A small image classifier, trained from scratch: 32-pixel images, 11500 steps.
Rows from block 2 of a small image classifier, named by matrix and row number. Rows with one number belong to one neuron. Each number is 128 + 32 x the weight over its row's rms, rounded and kept within 0 to 255. All counts start at 0. Numbers have three digits each. After the name is the row's rms in percent of the matrix's.
After each neuron's rows are labels from the 100 images, of 14848, where the neuron reaches its largest size: "lies over" is the class under the peak. Only what is clearly more common there than usual is listed. The data: simulated stained blood smears. In brackets: how many of the 100, against the usual share in percent.
# gate: MLP gate (model.blocks.2.mlp.gate.weight, 640x320), inputs 160-319
# fc1: MLP up (model.blocks.2.mlp.fc1.weight, 640x320), inputs 160-319
# fc2: MLP down (model.blocks.2.mlp.fc2.weight, 320x640, transposed), outputs 160-319

gate.430 103:082079157137105121099154129190145131088115098151102138061094151131138120132193109094153135136142110143143119126098167123094116157144153119156177102158114175119147084161196155176114170148095149127122147140114153162154129138166125144064138102156137146161129165080163116090100159140172171097110150109154121089124162098107129128156110106124029153163150105067119130103137103060117164129165113124130139078163097112065153128149093197098120120142090103118115117081123102079120092109168128
fc1.430 100:178054143138100139093164102110146139110072093148175098075102161143111130155160109116134136141112123155145174096098161106136096180105142174100102120140080119068116119112170135140127126130156178184100112091106126127132159158164128163074111109100069184141128137113189180092085172152151114130104120121163107142141042141090176135093169157119075138116157092115127111097116098060155137101159162096096124002131076127123168134135090150081175170138167148128153169085103147082189084105133135
fc2.430 103:155105125155092091136079133159088177202107138109130159100099084067142139109116089123097104149138139106176131116168138100069121108154132155093108164114136161114149167192107108122201160198144175152132094103130175107148042114118130164128179132103120128146142151097172079131163088143110106203151135178163108128105176132120147176144094122159165084121150140143134114139108113090098125182128098122123095098218140140142133173145084147147096109151142133116157127127141123139153130169114103
lies over: large cell (27 vs 10.3)

gate.261 094:104160145131134113112226057151114153143118081147190097140194152124080105124165103136167103125138116142111059084202098124111126113102105147169111163135191134144157134139225124150105140171099115091170147169162100103081150097214122125083131126135090166181130150146146118083108161178151168162137096119163126132127135116131145120109020130147157151123138102129113143130104127071094097134068187148072154119113116113124127130184107090092149177055154160093083124178135115136140079178129088
fc1.261 095:120177150147148119093132150159162117166100110127141174185069156061108102192092087063113141131131086178167122095165116135116166140140144149105098083115116192097189147109130145145148154142072132145141187152097061067080150127159126102130162130075133214149109107144159119093097171105171103083096064111122156115182136100117096094123082107135159116128154089174129130137091146086168134099135147127095129086087072108148128196151138074143090164085161125086125141106203089066122099129093171
fc2.261 076:117110144136188087111099119090167064085138157171160126088170078115094128079110137142108148120100068123095106150146093120164133119131152155135098094157066191106119100115110208083074062134113139088106156150152113092102052129081108148197134072146148099134103080100087136096146131122142117131095138142112092111132092166150110180105142139144123052112106120118154150165164129204206116191111071097111134158149144140126172179095171151189076086132121092159151092137143094101135146098108135
lies over: large cell (77 vs 10.3)

gate.443 095:110068137107153086058103109083142152124139160090088162091131080111100081093161115079093157076132153187136090129119121116084124103120169130102134140168153131136149125178126155177073126181120102116083127115153080113097119067077134162156140126130087082133121142148100092221172125082123125129126132134080154102109154120124116154118143114072130166120145105087122133100136082145181157142145083189159178104139087171127120109134122157123099104119110132170154115140177144097112101082086114
fc1.443 095:140119072094130118137098106168123176086129130070143166087121140127100057153175141097089168127109093155124113095113133087114145115122079132114137171139117184166155161161081121048123136115144133129082109098080120123100027167086119154129176118118086166161108109124107140125163133102162127165120087101085088127113106127158202120139113153092135140168204096075100124160158135131126141105147092121141108127086173035167091134088126115118115173145113125144122140136063106115172091080152130
fc2.443 072:101137111100130147111119098155168128086119197076096069169080153141104182171105108137194124102144085158137127159153214123133034105139090132110131096099081133120124121162145122155133140121148154144138130129149184184183065146119085164136096106137078118085151145155140105103119079152143163104117069156024147169148181145169161105116128189144111202104118145110195212134139144153138134164130135139147156057115131137139104140135047124086091159183088126135144153131095130087178103130197101
lies over: small cell (68 vs 25.3)

gate.282 103:136130165078113122077114165186124111119109146109066104119144146134118109145102127136114116152128085108121159161044128152121141137155134127159115152142149111076108138158130133106148170120144159174113166137151136146044148136082133074123098156159154134157150122213175123090154142079146172134124112123099101106169180135164085093147135200110178149127093077102095141124149120154123165094074081099103142151028120172154112081059140132126137107079115113121142101099166133161110114139144146
fc1.282 100:110142114166137105071162090123146109155180144128149167175105130167121079108072097099124139110129116130094136037140088136135150123112162095060172103149148110162151082130139157133126101135114108134144131120087122100180132204186184159123141125129126131139099122081103037123130133134078109118144130130107115141133123058085128165184099117138211162097088160220131229118070146096104115124179144072099133085133176078095126133184126102122155155163149148110130108164098103088124135142181154
fc2.282 106:122138141162127121166107058114130200088065116153089159118171142116083169174135132157141098174108126107143162113087112117090108084135107159150144120154095115107131115116106136146211128150127094163111122100143123104166064139189142091081136086143164149139088211137142235099099142131086166145082133226103091132141140146122148108072065157161159107128085107144118150144171067114156088105144104118136164086134134124173127115144122160145114103111163213190090063153124173113117143124154166
lies over: large cell (88 vs 10.3)

gate.515 108:087154141152163160148113168067143056109204117101132126112136123122166133071150108131085090109080100087110138139102169174187092199122132106109071134119110154129122150120087133147084096112165122115148132114150125124126155151097110129100173121148083088140094167078189137141116063124121103141112191105106126062169180140133122040117125151066133103138102119117111099102141077196084157107122139111170160110081111133150155151062124119182201069113161164144111075154127216089126126135169105
fc1.515 118:136175088130194145133109167127118128134059113156180160070150090149141205167120101130109087192067142153118120126163090142123139138082156153144151115124058191124180150145103101127116140152155158121141079119147156180087161088110123177153088101155115202116082087124185159156137140096107130129127138113153036144075062079171125133110077138089137068147125114116159105122119104165102139151148134115147120126109161171087078161131121074093159179159107150100079090136181123103187181090137109
fc2.515 163:064119138144070098090204171070136146130140125062127079083127121119101098057156093169158156076130081108098107138121159152099142112186125131103114170094194150124126148120097079101158108118163145084134120126126119100141173143129114144138117135182172118167149100091133118135117145131166151097116208165180173145123162113194097152098136146141130177127095099174119110116132140099133139099103083122090092155100161131107196117150131133076090128100147093179206138038100090155122142140121113
lies over: small cell (62 vs 25.3)

gate.103 097:157080148130160124101143077136109132113187076105079151106085171139164146065159106125098205057158083116129121136123133080155145136245069145098145141154118100162152077152120152153123152145143140126192150144162145109147163085150116141122128086194114112130151122141132124134175105150127097152087138190087130098142104133143143048120108166130093112179124051108125121107101148164166096173111148124107168061082116078115127093176102141110143109192077119142140152106109108139150117190124123
fc1.103 091:085201092112140118122119156124137115162098130135155133140194109115065154182079111159196096148100119132161127134163177140131139141079142124125132152114126204125106139138084146104108087106145137119106036120071117167095115175127150113102157161064104143111128117174144128103067156088098107087126115063124077163087089101099112163099126101108191198095124159161103115108171122074116172144111136187162078133170173206127154166125127097156177117079159136125152088141135153100088119097155189
fc2.103 101:169062114156154137136111107199150118110178123129085075092090113117136159102161113197117151101107131170145132132160186096109164126087152117101137134165198089149113196089142072169136111200160087112089205163118150164131078147153123156090096147118139161100100127121158121148100117074152076156163160189115101136122133130099107149105114100180160125164098146112077153102020127161173162144114132096117131108145152133148157136133109106120111150135094057117166153092157136142179119138159106
lies over: nucleus (70 vs 3.8); large cell (30 vs 10.3)

gate.151 098:109142114107112144113162122083078086157166160096110119100133157176146158105165127177065177129108157131127100117129121124107088067109080123095110137121132127099103126194120157104084137129158069169101117163157144159091082157147032119158142113133152137148155166056115107132148116100136201054142149116121146104147111094148051170167096209097153196099114140160120126105118141132180131124132126082058106151173139155095112106134160080112119112129153117129106150046135126119128086121125102
fc1.151 098:105109113091161133152112169166161109166159150103132086173067110155124126147137132090077193129127149148169136140078170140159117157166152084110108152145183089096110145131082120179100156104124095127105105152163129043158164108110110081151142149142135058060136121124112168133108103138138096126117172110112135137138142113111046168164147118109171097152164136081126060144085162112186102129157143153134066099108111107103105107185112119087164161164147106164078107091138107106104146127134119
fc2.151 063:132141125129106071135122133083156132106109103145120094079105181137143168084184193101171171107128121139154115177177125167083200120106106116120095149078145088131135131157099125119049132137170158129085159100124082144117122112146166176052134120166092107130095097119141134120067146186161106122122130082151171097085115137108117129134148108169093122097167126121110105164100137164136164130117128080147051200095130066095174162126144134112129102129129113084120136156105160125144136138132148
lies over: large cell (51 vs 10.3)

gate.191 095:090170150079121096061124108170120110109124077172104118089091132140169082092152108129113095145175094162129092129089070198092112143085136073120094119142156123209137173169089128113169098172131154148124115104111080108159127095168144146093108099099147155206134113124144134092093127095137181144121086099078118135052107136087130124074110121180136113142088131114142078141127137136137093121163118151139171112140117132068147124147061116148117108173097109167096089159219117121154109167140125
fc1.191 098:078122137114134088113181090129117125075188075140076121123144122128142121123099125141151162115214111145178132150112101163090096076136102084146095184125095145160144144129108109148168103144141110127089123075124111162169107110140159164124096075129121128205120106113153163162118108125137176121168093127076157149076081105120127119102086103164162136162093116135145078102162171121135116135171086119127170121113098103109131131167094114134136094168106132149163058153143102102149084123132063
fc2.191 114:110098144103166088163096145113140083163097121081130156153169133104092141212078143095120159167122088041114104179122163068154097124132114149129170171076149124122149159112085141065178067136141093088127164189124175107111181174118181147082114189147108104164226155136123161185127166148099094123185078154132141171123154146107147089113126137095134163077166133093133133114191083169128148098097171117114125174125161102113128133104094125170056086204088112131137154109161137118137147197170098
lies over: nucleus (87 vs 3.8)

gate.583 103:160181153157125119100136093116109123099191144125091139086124135106166155074118101183138107083071116140145110136121142160170119124103138127116120158119155084140099128082149187075082095093142128123106131158144098091176115107177138123192175157151140059115133121145127090157145128145148147121088159146160104106167146170084116101099197143170102171122110182134109089105105098170106111101165158165125195105128161082114151120126160130206159065140110124113144130106156150151109083165129075
fc1.583 116:115122133101114119140107192152162104121195128100129125135162181137162132049133078157124132104147124151138140119110153153190109152144091119080073113139086082128112134131134131105113054127144111082106133130156104161164112074135125102171184131135183027085128140117133129177112070120168171106101109094130099139180130122105122113129132127096113188109147156114163142090108134072115105139147098137125170123169118121117179129150166138185153104157141116140102147100163205185057150084092147
fc2.583 099:149104148122152149120142062186120111098120162198083095098085112182089099144144128108098167135149106142093134101151101168145128143128063137108107135183179125172163121121148141164070139161190124183133158080107128068114104126140103109116168081147147182133144093140089129165158182176130134069108105138118097128162156150113153165153078107112114138060140087169113152170187124132131112115143145137119127108122151097116129116147123109139135172165108115118060167146071123096189151165107090
lies over: small cell (72 vs 25.3)

gate.530 111:155103110127165168123138094136141097101141137175069123145143137152117146097151117164083096127107133165125140125188101111192175155117078141131122138167161085104087124136092115095136124161186191133178164149161207110155161183119111173096158141189169140097125122154076117090133110169112153113168135123152084154116143173064116072078189169088132149168087131088081124124114159104159133143163149164123109085106166216118088164132130171176129120117131135130126146168137131063098094149107160
fc1.530 104:148095035123152134112124130133150111115180129149160135126137132068093146128155117132125095133106119086145115093183098182200162115101070116094122116193194127082105076123129124127161114139109152082127083152135185138131161155147138145138198107177161160088076166173097158106136074191083107138168165129136153173129143168092123098121149097101112125156102124143092137115149126133127107165161176130118088113096159139123073146122102153117147142092062168150130098184102116089118111109123112
fc2.530 106:094132160112160133112151136181142118135097191088137110145096201148133115126112126105114136220126196155153177169137132141103129094038150092098183077128120157158115147134132118153174133147104167101094090165130198122114058131104086087109090089122058102164169129154164184145110066122140143144083059146120125100158108142174190129141130152132087091116166121121129067087138136119080098085108204153099141177188086133150129065165175111146123088150155150153092125111092127132053160109123118
lies over: large cell (81 vs 10.3)

gate.127 112:142170115149086114155163131130110178094146181125078128102072118132142120146125067126108131111071149065145158122153103143118116156162114136119153167155146119131151077118165152119103212084086101180131214181135112097118177129203134163182122126119087078123082106112121101082110120111073140098087109081139135118123091126132124156151117130132164132146170136154066104135079153152162124138163121066103147089132162070098132150160065134202113117204125103092165091117189127094109096149097126
fc1.127 100:140116119163075191171195161109111118141133118137082113084087107139115118080101130105126172182073116146192142175139116123154145147109217142185129101128160146095148124158107123133121167164076182139121139137105156142121131089098117168163176131121154075076124184157181181138079155104128087128112160101131164110133117196131094085073147147106150151138103151170059137117095120123069128147136134092129144176143166116120116137162097086182135129191120130126182109089172177150145056097130109
fc2.127 080:141135104118070134126055104117171116131150121178106110152136114065126100203094089113176126107180164147150127154101189164104117126133203124155115123070121097092129097140146111132116129142133091170072126095115140141120129106168105082134099165086095160134164079153111163154132120186098120129102171117140117089088133129093127099117125134143100108172131160135165091129130060080161150078166222135143141117108079074131162137106096120111112159074061182132126089106127172124075138109138137
lies over: nucleus (97 vs 3.8)

gate.465 107:106103135205111123125125118126122117108211161070166100165150157128159099125130128131092099070096129167112098119133085115130099175116190103113081132133097079157072144085114147089160127162161140105110117155114133138093123083114116093113121146169117041112122151122083136157115095123220117150121206151089091162145168168122110116202166116127156161105161182107127133106168077109093163100081131109175134145123157083121118141106111109159100072120103141130145103081138157132099109167135118
fc1.465 107:127079113165152084151082085140136091105192136088137050152131130115157110080120139185069115054103115118137122157124136120134093130085144122095099098105123105144136138080141165099148122150150154150114103118136137100126147105150120112157151110153120053081080123107106113069090097092150152159119200154132059108182145175129140077200123089098173161112151144151097091128163103113133124109122156097215136174126106073154143087171094106168159129143088154134139157097115136153125104179143114
fc2.465 145:158102161132175183162090134164114130145126162186121185183100096089160127150117109063067138187153157103138094102106148141170100185144111128143139100163112124088158103163140141155088102191106128175120163093122126099106115142135110106109149095099138166089154150133090166137134150185146114157116118114105124125158116141141127069140163135147092136087150199091092106169147157118117134142159056064118080102100124135096136120095109084158162180135194114128107095159146187161154174133112098
lies over: small cell (81 vs 25.3)